config.toml
model = "contrastive image-text model"
tokenizer = "word"
loss = "sigmoid"
encoder_norm_position = "sandwich"
encoder_bias = "qkv"
encoder_inner_norm = true
encoder_shared_expert = false
text_encoder_width = 128
text_encoder_norm = "layernorm"
text_encoder_activation = "gelu"
Rows from block 3 of the image encoder of a small contrastive image-text model, named by matrix and row number. Rows with one number within an expert belong to one neuron, the router's apart. Each number is 128 + 32 x the weight over its row's rms, rounded and kept within 0 to 255. All counts start at 0.
Before each expert's rows are labels from the 100 images, of 14976, where the router gives the expert most weight on average: "strongest on" is what is common among them. Only what is clearly more common there than usual is listed. The data: procedural textures in two colours, tilted and lit. In brackets: how many of the 100, against the usual share in percent.
# router: router (encoder.blocks.3.mlp.router.weight, 4x256), inputs 172-214
# gate: expert gate (encoder.blocks.3.mlp.gate, 4x128x256), inputs 172-214
# up: expert up (encoder.blocks.3.mlp.up, 4x128x256), inputs 172-214
# down: expert down (encoder.blocks.3.mlp.down, 4x256x128, transposed), outputs 172-214

# expert 3
strongest on: red (88 vs 16.3); ground colour: red (56 vs 8.3); black (41 vs 17.2); pattern colour: black (34 vs 8.5)
router.3 [132 134 114 168 112 159  89 106 207 167 170 124  74  91 105 180  79 176 116 114 123 139 170 122 106 134 162 121  93  82 151  63 125 134 131 164  94 177 102  85 108 172  85]
gate.0 [100 100 191 140 117  96 167 169  87 150  84 128 129  60 108 104 191  88  99  88 197  77 118 160 148 114  99  97 107 102 130 194 132 166 151 122 127 196 158 164 119 158 142]
up.0 [193 150 136 129 144 151 107 142 110 109 145 140  88 121 157 112 105  95 140 142 154 129  97 113 108 120 135 124 161 130 164 197  62 118  46 115 132  70 145 110 142 159 118]
down.0 [142 127 162  95 134 114 168 132 118 107 129  57 158 142  97 168 151 178 160 166 146 109  96 163 147 183 135 168  83  78 169  82 149 164 106 129  43 154  89  83 110 138 140]
gate.1 [129  80 172 158 123 109 187 154  59 118 110 129 126  94 136 146 177  81 132 151 187  85  99 153 193 135 153 108 114  99 134 155 149 186 136 150 120 155 136 119 108 162 124]
up.1 [149 104 108 103 131 144 118  84 146 134 152 146  68 147 110  60 144 135 164 122 137 135 150 145 108 115 112 121 162 134 115 186  97 128 112 123 186  97 200 125 207 212 108]
down.1 [183 145 157  94 132  70 159 147 119  71 131  86 155 145 160 133 132 146 183 234 114 134  35 147 124 154 115 202  66 116 134 101 132 174  55 120 116 128  83 122  80  83 143]
gate.2 [ 81 101 149  90 126 123 185 149 111 105  68 146 127 106 126  76 175  71 114 119 163 112 129 112 165 157 112 107 138 129 113 219  80 173 155  92 158  92 164 182 125 131 125]
up.2 [ 89 135 102 114  98  94 126  93 137 124  99 129 154 149 153  58 132 144 101  94  93 134 169 106 126  93 133 114  98 116 105 120 103 126 117 106 134 122 107 144  77  70 131]
down.2 [120 188 132  89 137 162 156  67  67 120 141 115 147 179 125 136 121 213 154 128 130  90 153  69 106 184 126 169  72 105 134  59 128 108  67 108 126 108 116 100 113  93  90]
gate.3 [ 69 124 181 144  89  68 168 133 108 100  80  82  91  93 136 124 174  48  89 128 108 138  91 158 106 100 126  82 106 119  88 139 126 136 148 122 105 142 142 187  86 119 186]
up.3 [121 139 153 148  94  72  67  98 144  97 125  82  82  71 168 155 103 174  67 133 137 117 109 101 111  99 110 101 100 118  57 105 163 105 129 109  97 210 153 160  71 116 136]
down.3 [ 90 172 167 124 127 153 129  84  89 114 110 138 134 116 132 130  89 134 132 123 192 111 166  79 122 161 186 138 110  95 115 153 139 111  77 124 123 151  88 117 128 154  92]
gate.4 [145 141 163 116 136  87 127 163 126 128  95 103 193 114 123 159 161 155 152 157  89 107  52 173  72 104 125 107  61 104 189  79 126 178 156 118 119 128  69  83 160 136 180]
up.4 [157 107 119  63 114 113  54 137 126  92 150 160 100 101 151 113  48 165 132  96  71 119 144 142  85 101 135 116 146 138 146 108 109 120 160 119 153 149  89 129 131 207 105]
down.4 [101 103  98  62 140  90 146 111 113 102 112 150 146 127 153 117 107 183 170 231 150  76  45 126  97 154 108 117 114 150 141 118 137 209 160 188 140 162 152 127 162 168  60]
gate.5 [ 98  98 176 143 127  98 196 145  96 111  82 124 144 152 131  50 151  80  96 111 139  79  94 139 104 126 131  95  80 157 129 130 134 176 139 130 146  71 152 177 158  74 135]
up.5 [121  83 123 180  99 118 132  86 127 151 135 151  99 159 148 124 143 122 107 111  94  97 142 112 126 118 145 102  98 115  77 108 172 157  91 132 121 125 145 138  77 102 106]
down.5 [138 152 100  73 130  99 173 129 174 134 122 125 119 163 122 152 101 156 133 103 196 136 135  93 119 212 147 102  80 142  85  93 164 160  88 120  96 130 100 141 143 134 145]
gate.6 [ 73 131  75 107 110 113 184 162 134 147 124 104 161  48 119  66 134 116  85 128 127 141 105 139 105  95 105 141 140 180 130 163 135 130 164  79 161 133 142 176 121 143 134]
up.6 [160 173  79 143  93 133 147 135 157 177 137 151 173 145 131  69 113 182 107 126 165 176 149  87 161 117  92 177 126 130  95  95 130  73  99  76 152 164 147 122 115 159 117]
down.6 [126 204 181 112 123 145 148  98  80 114 128 138 143 162 128 184 147 205 146 105 151 132 180 141 126 172 122 204 163 196  71 127 111  74  82 112 129 155 131 149  80 118 130]
gate.7 [172  94 152 115 146 120 114 159  64 144 112 141 189 106 127 122 158  88  96  83 162 112 114 147 117 113  71 145 127 112 139 209 149 143 156  99 184 147 169 133 158 129 188]
up.7 [137 159  55  99 117 129 139 171 130 117 141 130 136 160 187 101 104 119 146 148 155 169 113  38 123 121 126 142 134 123 131 104  55 107 111 132 173  45 112 127 135 117 112]
down.7 [172 144  99  79 124 148 135  95 153 146 169 118 142 155  73 213 124 166 150 136 175 144 157 154 174 162 150 146 159 123 125  74 166  69  58 107  73 119  96 116  94 118 131]
gate.8 [ 98 123 159 114 180 118 179 132  94 136 103 121 147 119 140  87 202 102  89 125 134 110  87 164 124 145 115 143 116 136 128 149 141 161 149  84 153 115 174 124 143 107 178]
up.8 [158 148 132 143 113 124  66  87 106 139 159 131 120 161 146 109 116 181 102 117 128 170 150 128 221 141 131 113 202 117  79 119 147  33  66  78 142 139 118 101 118  62 121]
down.8 [129 128 148  87 138 122 156 125  93 135 160 135 126 158  93 186 126 170 144 146 181  81 135  85 143 212 131  95 116 131 129  95 138 151 116 119  91  95  96 137  96 124 132]
gate.9 [130 143 125 160 113  77 148 124 107 116 109  76 141 114 142  99 142 102  83 135 153 143  64 106 130 121  74 124 120 149  95 157 173 148 109  89 147 130 144 187 116  57 163]
up.9 [135 125 108  92 122 121 104 122  92 122 166 133 114 135 184  77  90 185 137 179 169 147 116 120 131 102 166 115 116 134 112  58 108 111 106 127 112 115  63  96 128 170 114]
down.9 [108 171  78 130 118 125 116 100 188 150 147 102 134 147 112 138 125 164 104 156 160 131 143 148 153 165 148 101  91 139 138 135 190 124 112 104 110 141 137 114  90 141 108]
gate.10 [ 99 149 159 104 114 121 110 114 118 126 122 119 230  99 131 177 189 115 156 134 111 137 104 142 130 122 112 123 140 114 104 123 149  94 161 123 132 102 109 118 180  81 179]
up.10 [101 113 108 118 137 163  59 137 158 126 203 152 151  99 125 190  98 136 145  77  81 133 164 100 166 167 131 136 134 106 103 100 166 111 172 125 166 144 125 141 131 121  88]
down.10 [115 140 155 113 107 133 100  74 125 103  92 155 176  87 142 167  92  57 138 149  79 131  84 106  69  55 148 104 170 194 138 180 119 101 129 177 132 118  48 107 118 130 107]
gate.11 [ 64 147 125 134 119 102 147 129 152 151 120 120 103  45 121 106 135 125  20  94 164 134 151 105 103 111 119  90 133 143  80 180 125 150 148  98  65 181 110 219  65  76 120]
up.11 [121 122 139 176 110 175 157 138 128 151  86 175 157 103 115 150 178 119 140 107  51  88 161 147 125 133 141 140 132 132 163 123 145 146 119 170 121 147 118 104 109 134 126]
down.11 [ 61 118  70 130 177 118 149 136 151 128  71 130 141 112 113 118 162 115 134  77 112 109 166  82 144 115 127  84 140 160 115 161  50 124 149  92 160 109 128 144  86 121 130]

# expert 2
strongest on: black (95 vs 17.2); grey (89 vs 16.5); ground colour: black (50 vs 8.8); ground colour: grey (46 vs 8.4)
router.2 [107 106  94 143 144 126 150 117  80 116 100 122 144 153 176  77 172 147 123 108  93 108 121 141 111 143  84 110 113 160 151 120 117 145 184 115 196 153 183 110 151 172 136]
gate.0 [ 99 133 103 152  82 150 181 118 177 150 136 137 143 117 121  75 142 122  83  96 131 149 182 131 192 115 154 124 132 114 114 135 139 119 186 120 115 135 103 138 117 120  83]
up.0 [179  98 153  84 165  97  64 134  60  97 134 102 115 127 140 196 108 117 165 174 101 128  60 172  64 124 103 139 106 152 128 109 119 121  69 156 124  98 132 117 163 159 183]
down.0 [187 112 124 124 184  81 124 165 100 101 146 149 119  77 128 117 102  67 161 152 168 137  56 156  94 133 134 113 119 130 114 134 137 114 125 117 136 132 114 139 103 146 196]
gate.1 [167 140 181 106 147 121  74 158 152 146 153 132 101 162  73 179 121 126 141 154 174  97  65 208 145 152 113 140 111 123 149 153 152 147  90 103  97 110 114 123 132  75 168]
up.1 [167 111 148  94 144 127  81  98  65  92 101 115 119 157 166  91 134 115 117 113 143 122 133  98 117 115  96 108 135 182 135 230  32 138  83 103  80  81 111 108 118 118 133]
down.1 [141  49 148 130 102 119 134 107 102 159 174 122 135 116 105 119 140 140 134 127 158 126 129 166 166 184 123  60  69  11 127 102 145 199 119 141 116 147 133 131  99 106  45]
gate.2 [141 194 118 129 154 151 108 137 171 171 157  92 130  99  90 133  84 186 110 167 133 169 107 174 115 132 123 176 124 127 151  60 160  99 124  86  69 107  40  96 109  94 141]
up.2 [194  88 134 102 102 110  51  76 107  89 141 167 129 157 160 111 105  95 170 124  92  69 143 100  92 114 160 142  95 150 123 143 144 174  65 129 169 131 139 134 155 134  93]
down.2 [180  68 136 103 111 128  88  71  81 157 231  97 126 114  87 108  72 131 172 167 182 109  93 140 141 171  82  99 103 116 132 136  86 176 125 133 108 167 134 125 162 147 113]
gate.3 [144 116 156 160  96  90 143  80  76  94  83  78 135 118 162 131 153  77  73 101  83  83 142 162  79  93 108  79 119 160  94 140 126  98  44 129  93 154 105 111 128 100 125]
up.3 [118 135 110  92 153 160 112 172 180 157 175 175 128 133  94 126 105 169 187 153 181 172 110 112 179 161 151 176 131  99 155 109 142 153 200 126 161  95 136 142 130 155 137]
down.3 [152  65 143 157 123 124 131 143  63 142 162 151 134 104  64  99 121 102 129 148 170 180 126 168 130 154 149  72 117  78 116 101  60 126 138  96 140 137 131 138 140 118 159]
gate.4 [153 179 142 143 126 116 110 119 184 171 149  94  83 140  88 131 127 133 106 201 191 179  75 132 140 137  84 160 146 126 101 177 128  97  79  89  73 115 145 134  87 105 168]
up.4 [171 126 103 126 123 122  95  99 127 112 127 106  67 176 180  62  98 143 102 138 159 141 130 103 148 125  84 121 151 193 129 155  77  98  57 118 116 113 170  77 153 112 111]
down.4 [131  17 134  97 114 105 140 140 100 132 175  90  95 100 129  72 111  98 121 168 140 104  91 152 138 157 110  88  79 115 128 128 117 237 133 177  83 191 141 118 131 134  69]
gate.5 [142 130 113  81 147 122  91 172 149 174 154  98 135  93  47 155 117 142 133 206 125 162  93 199 148 136  77 186 174 171 133 147 111  98 137 107  70 107 107 142  90 116 158]
up.5 [114 141  80 133 158 198 104  99 170 154 162 166 130 171 119  89 105 194 141 107 133 155 213 113 104 133 106 140 153  81 119 100 113  98 135 115 151 114 106 122 153 168  53]
down.5 [113 198  63 136 111  80 134  60 166 132 124 113 125  90 147 110 147 136  93 117 127 133 106 115 101  70 124 143 141 115  76 153 173  99 127 113  94 124  77 143  70  86 121]
gate.6 [ 90 126  99  86 143 130 125 187 121 105 110 100 163  84 127 115 124 115 144 203  53 172  68 185 124  92 119 147 100 172 141  61 150 139 138 148 114  80  69  88 132  93 125]
up.6 [210 122 188 145 116 120  97  90 125 138 141 152 130 176 126 165 137 132 140  74 166  61 161 126  93 160 143 115 128  56 130 146 125 111 102 110 126 136 125 152 143 128 183]
down.6 [178 101 142 142 118 121 127 155  88 134 186 135 118  62  89 147 111 116 130 129 128 105 123 122 133 123 119 119 132 121 126 121 162 113 178 145 102 134 134 129 161 167 155]
gate.7 [132  98 133 162 119  97 162 108  90 121  87  87 126 136 147 147 181 126  83 121  88  92 125 159  94 126  98  93 115 184 128 112 114 132  93 141 127 169 164 122 150 143 102]
up.7 [130  89 142 160  82  74 164  91  98  99 102  95 147 133 161 145 166 123  78  77  89  71 145 171 116 121 118  77  99 189  98  90 156 103  62 133 136 152 134 131 136 103 118]
down.7 [122 167 107  90 129 127 128 116 187 123 105 109 131 159 184 130 123 158 119 118  79  89 131  96 136 121 115 194 135 184 129 136 195 137 121 140 122 122 128 122 121 134  91]
gate.8 [156 112 137 109 145  95 112 147 155 157 163 114 128 111  59 149 133 151 156 186 129 123  37 205 113 133 150 166 121 142 138 128 157 150 122 114  98  82  75 116 132  84 185]
up.8 [164 100 115 113 115 148 121  61 134 100 154 148 104 187 186 101  89 155 116  96 114 129 174  86 121 111 113 131 136 121 116 163  70 139 103 164  90  99  65 106 130 106  93]
down.8 [107 108 115 132 109  90 152 100  54 124 167 100 135 146 141  98 134 125 134 163 230 168 112 146 140 200 104  32  98  52 112 108  98 136  93 135  97 164 127 144 108  95 115]
gate.9 [140 160 127 175 159 145 109 166 129 127 179 112 173 128 102 144 122 186 136 176  88 157  86 201 111 113 154 179 116 125 160  40 189 102  97 130 109  99  85 100 164  77 144]
up.9 [172  71 155 115 123 117  88  93  64 123 137 144 125 163 140 165 157 116 147 129 161  96 134 104 177 174 155 105 182 143 141 128  91 127 111 111 124 119 187 133 140 127 160]
down.9 [170  75 142 149 120 115 108 140  35 142 183 152 104  47  90 144 127 109 133 100 140 118 133 135 149 142 168  66 103  39 123 129 123 141 175 135 114 165 119 117  84 151 121]
gate.10 [153 132  94 113 174 166  88 148 131 142 171 121  81 171 115 108 114 179 140 153 123 197 127 106 185 163  99 185 220 120 170 147  88 104 157  86 117  86 155 105 131 112 129]
up.10 [197 155 155 141 137 165 173 148 145 228 100 160 166 152  65 136 142 131 166 118 171 141 154 198 139 155 179 151 105  60 143  64 151 107  93 149 140 108 101 101 205 142 130]
down.10 [169 104 126 164 136 161  96  93 134  67 182 161 104 127 178 134 137 108 179 111  92  86 131  69 191 109 143 131 167 146 129 117 148  85 137 138 150 119 109  77 128 138 140]
gate.11 [172 162 133 113 146 140 135 108 180 204 186 139 163 188  68 127 168 157 168 171 155 175 120 166 176 134 100 176 163  94 141 145 184  81  96  99 121  94 135 133 166  77 171]
up.11 [105 155 116 144 162 173 153 157 177 173 111 176 102 143 111  84 133 159 135 121 163 144 160  78 140 177 142 171 160 171 149 146  76 134 139  86 111  87 155 126 108 119 129]
down.11 [147 102 127 151 123  83 187 116 179 141 130  72 111  79 151 125 162 129  40 106 125  51 145  86 150 136 126 106 100  69 101 150 179 173 164 152  57 200 130 127 127 151  77]

# expert 0
strongest on: white (100 vs 16.8); ground colour: white (60 vs 8.3); green (51 vs 16.8); pattern colour: white (40 vs 8.5)
router.0 [132 138 116 112 136 112 116 155 110  78 138 138 123 146 198 129 120  60 129 147 154 142  91  67 138 123 122 153 164 141 103 242 119 128 131 131 107  81 113 166  91  63 144]
gate.0 [144 138 177 150 146 155 172 160 101 150  76 142 106 143 102 169 115  70 125  93 158 104 132 175  95 161 161 130 111 122 136 144  90 150 117 125 142 131  81 122 200 156 135]
up.0 [112 129  96 110 198 176 102 149 154 155 184 163  71  86  97 137  99 162 100 116 149 180 193 144 152 203 114 146 174  81 130 101 123  86 178 118 139 172 169 171  86 209  93]
down.0 [ 78 162 105 166 150 122 136 159 209 119  83 119  76 125 149 144 179  65 135 147  79 158 113 130 122  79 154  32 179 154 145 161  99 114 138 145 149 119 115 123  73  97 134]
gate.1 [143 140 126 146 141 106 161 135 125 175  92 121 141  99  83 136 125 127 102 108 148 124 111 225  99 127 137 143 123 143 122  93 144 113 131  82 152 147 109 145 162 147 170]
up.1 [ 70 135  72 168 152 145 206 210 148 171  84 143  84 113  75 137 107  78 132 145 184 151 121 109 129 135  96 149  99 139 138 180  52 166 168 108 150  69 198 132  97 147 100]
down.1 [ 90 174 121 190 135 167 130 128 177 154  93 115 162 178 125 129 161 110 121 117 112 187 126 110 173 116 171  65 168 120 135 101  88  48 124 101  92  56  97  99  77  82 192]
gate.2 [ 83 154 163 132 158 138 115 139 169 165 139 144  82  72 101 142  77 138 138 131 153  77  98 104 102 177 111 157 116 125 139 165  79 187 143  59 123 143 126 159  52 157 127]
up.2 [ 78 207 106 195 116 124 145 145 146 128 105  80  97 155 150  65 127 166 111 120  90 196 157  94 122 120 190 118 134  96 161  85 118  74 144  85 127 129 149  97  97  89 142]
down.2 [ 98 222 128  86 110 101 151  93 174 135 141 152 100 123 119 164 100 171 179 167 201 177  90 152 126 167 118 155 134 123 158  91 149  67 122 151 135  82  72  97  82 108 137]
gate.3 [141 150 161 137 160 132 130 141 151 211 131 141 126 124  41 161 129 162 108 133 136 116 130 215 124 162 158 153 126  91 142  98 158 140 127  73 141 170 129 133 169 139 137]
up.3 [106 141 139 195 146 139 143 198 116 148 128 152 117 148  95 120 129 104 131 110 126 173 108  92 119 142 136 150  77  51 106 177  82 138 134  89 146  46 187 134 119 115 128]
down.3 [121 134  99 173 123 168 121 108 118 131 120 138 166 142 122 127 167 110 132 125 118 167 131 151 169 121 188  69 175 146 124 123  67  55 140  82 123  53  65 107 114 110 184]
gate.4 [163 150 152 169 153 128 142 145 119 184 112 123 123 120  76 169 121 139 110 134 135 136 108 204 125 171 112 182 119 131 132 106 146 107 112  69 143 146 111 163 132 121 171]
up.4 [141 122 125 123 176 172 127 178 110 176 136 131  97 114  60 133 120 104 109  99 127 164 136 122 141 155 143 165 154  99  99 158 107 154 178 104 171 124 166 186 162 142 136]
down.4 [ 97 133 137 125 145 173  77 129 156 122 122 157 105 135 128 151 126  98 123  90 109 165 155 110 145 118 166  72 183 128  87 158  66  67 150 112 120  59  46 135  54 110 147]
gate.5 [125 131 178 204 116 123 201 162 121 153  90 127 113 108 118 184 145 114 130  93 188  87 122 138 115 137  99 118 100 119 141 134 142 145  92 130 164 179 153 149 138 168 157]
up.5 [149 149  85 151 147 147 156 211 150 125  95 146  76 118 119 111  91  81 159 101 178 122 114  82 128 163  75 128 119 133 147 177  36 128  91  86 201 110 155 111 113 160 167]
down.5 [ 92 144 122 140 155 139 118 123 187  71 108 178 142  90 166 114 104  71 166 163 127 142 115 173  91 109 199  59  83 116 116 108 110 145 148 158 119  85  36 125  95 129 145]
gate.6 [144 117 158  88 138 119 100 118 109 129 149 117 176 124 114 229 139 120 142 128 140 150 114 161 170 147 133 141 137 127 102 125 164  99 143 127 115 120 117 167 136  61 166]
up.6 [ 89 184 145 167 126 159 188 159 171 165  68 152  95 139  89  73 141 143 129 139 137 112 133 120  89 126 125 127 131 105 174 144  86 168 133 112 150 148 171 132 119 195 132]
down.6 [123 108 154 165 125 160  88 170 135 178 127 135 105 143  31  93 148 135 167 106 141 120 170 107 131 142 115 126 145 126 129 144 123 147  96  66 182 144 182 230 149 131 134]
gate.7 [130 139 128 152 161 130 135 146 114 172 132 115 126 112  84 146  98 108  92 120 172 119 116 221  85 158 134 155 139 159 136 104 139 113 118  88 131 166 101 128 181 138 166]
up.7 [ 49 142  67 197 142 143 198 223 145 148 108 139  69  93 114 123  84 104 135 117 130 128 123  92 116 136 104 157 104 159 147 174  53 191 189  99 181  99 186 132  62 144  89]
down.7 [ 89 138 106 202 142 162 127 125 204 163 109 130 165 158 133 135 152 129 131 118  98 167 116 125 167 123 164  91 173 147 133  83 114  56 148  90  94  84  94  91 109 105 176]
gate.8 [142 145 134 143 158 122 132 151 139 185 130 131  99 109  74 174 106 148 112 115 125 125 133 205  99 164 109 153 104 109 139 103 162 143 148  82 152 187 143 160 151 154 134]
up.8 [ 99 123  93 203 132 149 160 198 139 129 127 152 115 124 131  99 105  74 141 125 124 149 114 125 113 102  99 134  74 134 146 172 119 175 112 118 158  54 153 107  85 155 112]
down.8 [ 83 149  93 178 125 157 146 117 162 162  81 143 207 125  97 129 196 113 131 118 123 160 121 130 170 118 181 103 154 169 137 103  97  87 147  76 110  58  92  75 119 106 179]
gate.9 [133 129 157 142 147 109 133 137 137 185 122 117 130  76  77 149 112 133  90 111 149 110 129 214  91 143 155 144 135 147 121 115 149 135 125  85 137 173  91 161 147 147 137]
up.9 [ 77 146 104 169 168 180 134 208 145 152 148 161  69  96  90 140  85  86 154 144 167 127 102  97 106 146 105 173 120 126 179 202  72 161 198 123 145  81 160 133  85 170 108]
down.9 [ 88 182 118 176 147 169 119 136 176 141 103 145 160 151 127 137 144 137 135 108 124 193 139 115 170 128 185 114 175 159 142 107  85  26 111 115 106  59  72 107  88  91 177]
gate.10 [140 167  88 133 162 140 156 135 157 165 150 140 144 141 103  99 122 167 128 148  93 136 106 156 106 175 151 185  81 149 136  54 165 141 100  67 164 123 124 164 154 145 113]
up.10 [172 133 167 117 153 194 127 138 159 183 203 142  62 146  67 201 152 131 108 100 161 132 149 126 167 169 101 184 190 122 125 199 102 107 142 141 119 115 139 148 122 102 142]
down.10 [115 137 128 166 152 160 127 135 155 130 103 140 155 152 124  89 144 105 120  56 127 177 172 157 164 106 152 120 123 123 112 104  79 131 144  83 118  58  91 113 143 131 120]
gate.11 [177 133 121 159 176 157 163 147 116 185 128 122  77 138  95 139  96 136  85 135 191 151  96 187 132 179  89 181 135 141 140 125 168 124 126 102 135 138 150 137 137 113 131]
up.11 [ 86 141 101 171 162 135  90 125 149 151 197 148 124 122 129 138 137 148 140 133  93 116 109 129 117 174 148 172  79 135 144  98 138 132 111  68 181 115 111 130 105 114 124]
down.11 [143 115  76 152 150 144 134 108 133  95 138 120 138 125 151 145 144 114 123 116 125 123 118 182 134 104 193 107 118 128 114 110 170 114 113  78  68 106  51 106 122 146 139]

# expert 1
strongest on: pink (100 vs 16.4); purple (98 vs 16.6); pattern colour: pink (54 vs 8); ground colour: purple (54 vs 8.5)
router.1 [133 137 192  76 136 128 158 125 123 157  99 129 164 124  26 117 143 118 158 136 135 122 135 206 162 120 152 113 129 136 105  80 148 115  75  96 122  94  96 158 167  88 150]
gate.0 [157 123 120 193 138 135 106 128  84  98  92 157 156 161 203 116 123  89 100  63 101 107 144 104  95 113 128  94  97 121 152 130  91 120 134 130 156 133 107  97  55 109 128]
up.0 [ 83 187  92 134  92  93 167 127 165 144 118  73 142 119 115  91 152 155  97 142 151 188 136  37 108 111  34 111 103  93  59 205  58 125 143  71  93 150 165 197 115 127 149]
down.0 [ 88 182 129 148  90  98 165 129  82 133 117  95  62 135  89 147 153 196  93 139 130 199 133 157 156 157 130 137 121 124 128  87 133 116 111  69  89 124 148 204  88 104 122]
gate.1 [146 115 130 136 134  91  81  69  85 126 166  94 157 125 161 123 112 165 109 131  86 114  80 204  67  98 114 130 109 119 135  81 173 124 108 146  92 133  94  52 165 110 184]
up.1 [123 152 132 159 163  99 155 124 131 167 114  82 151 140 117  95 130 142 125 183 123 147  83 218  72 116  84 107  47  61 133  85 146 141 118 129  94 145  94  84 145 101 177]
down.1 [ 80 130 141  67  92  98  98 162 123 103 114 132 129  98 128 132  77 141 143 172  89  93 102 119  90 135 103 108 138  96 118 142 134 149 117 148 140 168 136 143  64 100  94]
gate.2 [110  69  68 131 104 102  62 110  97  82 159 141 136 122 213 128  93  80 118 120 113  99 115  66 122  88 143 116 148 204  97 165 121 175 142 190 116 101 106 142  94  84 113]
up.2 [116  90 119 104 187 176 156 150 119 108 141 192 170 159 111 121 139 130 173 125 146  81 143 150 159 178 150 152  96 121 130 111 194 198 160 145 160 112 101 148 154  83  92]
down.2 [115 120 147 153  99 111 132 101 139 129 161 124 131 128 236 115 160 124  64 108 124  66 130 162  78 197 112 112  95 126 133 146 131 138 102 127 126 148 172 117 135 128 104]
gate.3 [165 140 124 209 108 145 105 160 131 140 127 115  85 178 149 180 121  66 127 110 183 128 108  62 165 153  71 122 118 138 156 234  97 106  75 118 132 143 183  90  60  85 120]
up.3 [102 128 117  77  87  92  82  96 119 113 108  88 125  96 126  98  92 145 123 130  44 152 148  89  77  63 115  86 160 118 103 171  81 130 185 141 102 110 102 181 120 180 137]
down.3 [141 103 179 186 110 112 204 128  41 158 116  83 125 160 102 132 177 154  92 141 168 129 116 171 130 154  80 140  92  71 126  86 170 170 119 154  84 112 175 168 144 105 132]
gate.4 [ 95 159 106 165 113 138 128 136 154 153 127 129  90 105 129 127 101 132  95 150  95 133 139  68 134 126 180 141 161 152 161 149 127 127 107 108 135 203 133  92  13 142  72]
up.4 [105 142  91 133 138 140 156 151 172 164 145 130 131  96 118 109 129 150 104 168  96 128 116 126 171 152 137 168 171 176 168 125 163 112 109  73 143 199 147 100  53 104  84]
down.4 [ 90 165 110 144  89 137 137 114 115 144 110 146 100 135 137 127 122 169  72  56 120 158 193 154  91 158 149  95 132 150  81 135  91  89 135  71 149 177 168 170 115 171  74]
gate.5 [150  94 124 197 152 152 116 106  65 116 136 151 115 166 214 148 140 127 130 100  93  91 133  85 142 138 141 128 133 124 165 119 138 159 118 144 150 120 116  65  79 112  84]
up.5 [137 122 188 146 177 187 161 136  84 123  83 159 138 164 118 154 151 158 159 112 104  95 148 152 147 154 171 114 116  97 180  79 152 154 128 168 143 130 101  68 132 134 110]
down.5 [158 152 143 161  84 166 108  36 106 141 171  98 146 169 180 121 127 163  66  79 135 138 163  71 129 125 142 103 135 100 111 148 155 101 107 122 128 146  78  43 123 113 126]
gate.6 [ 84 144 124 112  68  92 161 126 154 154  91 131 163 119 104  68 155  99 149 113 129  91 122  58  69  96 120  85  49 127  97 194  80 196 172  67 161 107 136 161 131 166 129]
up.6 [153 132  94 136 198 148 114 153 121 139 153  95  93 137 145 173 123 150 104 158 132 189 110 141 187 167 133 183 202 142 165 121 141  91 112 136  79 122 124 103  97  84 119]
down.6 [166  73 160 137 170  88 130 146 186 124 148  65 135  71 197 153 149  75 103 129 105  94 118 140 147 149  75 165 142  99  82 115 179 123 104 102  92 173 135 139 110 136 197]
gate.7 [137 130  97 163  91  59  78 128 109 112 151  64  97 118 161 152  87 110  83 139 128 124  77 123  94  92 107 101 131 135 138 161 111 135 101 108 105 160 114 129 123  80 153]
up.7 [114 139 146 104 106 102 124 154 131 149 106  91  90  81 107 166  73 135 113 152 150 138 138  72 128 120 105 101 147 120 102 189   9 142 180 119 103 139 150 191  77 130  84]
down.7 [113 123 188 180  94 123 128 132  66 139 117 105  20 160  96 152 105 182 102 134 162 120 138 137 115 167 118  94  90  82 148  97 117 167  98 155  44 129 149 134 152 124  98]
gate.8 [163 135  88 181 138 116  82 169 137 124 137 107  61 123 159 180  69  93 103 126 185 138 122  81  95 125 126 140 155 137 141 165  98  91  90 130 117 147 148 122 104  94 146]
up.8 [ 68 158 176 140 118 140 137 158 170 165  93 107 110  56  94 190  87 129  99 142 162 113 131 111 112 119 211 101 145 152 103 128  99 160 151 127  89 150  78 133  35  90  87]
down.8 [ 54 118 152 147 107 132 163 122  80 130 108 115  67 124 138 170 135 156  81 140 185 116 124 151 110 141 128 129 124 127 127 137  90 154 151 167  50 125 149 133 143 123  77]
gate.9 [ 99 120  56 151 132 131 114 151  84  99 115 126 116 140 201 108 121 123 129 126  98 133 112  50 119 111 134 125 150 179 171 139  74 152 169 140 161  88 119  78  90 130 101]
up.9 [134 115 155 121 177 191 143 164 108 105 115 170 140 204 115 122 130 144 178 120 112 116 142 148 150 158 162 145 129 124 203  65 139 165 143 165 157  87  87  61 145 110 102]
down.9 [ 99 167 153 178  70 122 124 102  92 111 147 129 123 124 237 122 156 144  77  94 130 137 145 144  84 158  77  86  73  85  95 125 125 109  89 142 140 117 124 109 119  98 129]
gate.10 [ 69 144 109 110 101 120 135  94 112 111 152 143 140  74 139 112 100 114  94  84 147 129 167  76 130 142 137 109 181 113  97 178 119  93 140  71 132 162  98 185 101 115 141]
up.10 [189 134 126 144 168 147 130 180 188 162 102 121 101 160 105 137 113 122 165 181 202 125  79 129 142 133 102 168  86 161 133 117 132 162  73 153 124  92 130  98 154 130 110]
down.10 [133 107 100 137 126  93 134 107 158 159 125  50  70 110 131  56 145 131 115 158 123  74  55 145  96 119 108  96  58 156 136 156 133 229 113 117 123 166 178  74 120 132  95]
gate.11 [ 88 157  51 148 117 109 142 136 142 132 129  77 114 133 166  94 132 101  75 131 132 171 107  29  90  84 102 102 125 148 137 163  80 110 156  99 138 108 140 107  73  99  90]
up.11 [137 130 119 135 164 181 131 156 122 138 148 148 118 151 126 153 127 153 131 159 118 150 115 176 176 129 138 165 169 165 200  61 155  99 128 142 116  69 105  32 115 110 138]
down.11 [107 189 175 174 139 152 122 123 154 126  77 101 104 134 160 136 153 125  62  98 120 188 181 137 102 129 151  80 112  77 112 114 104  97 150 140 118 139 117 103  85 110 128]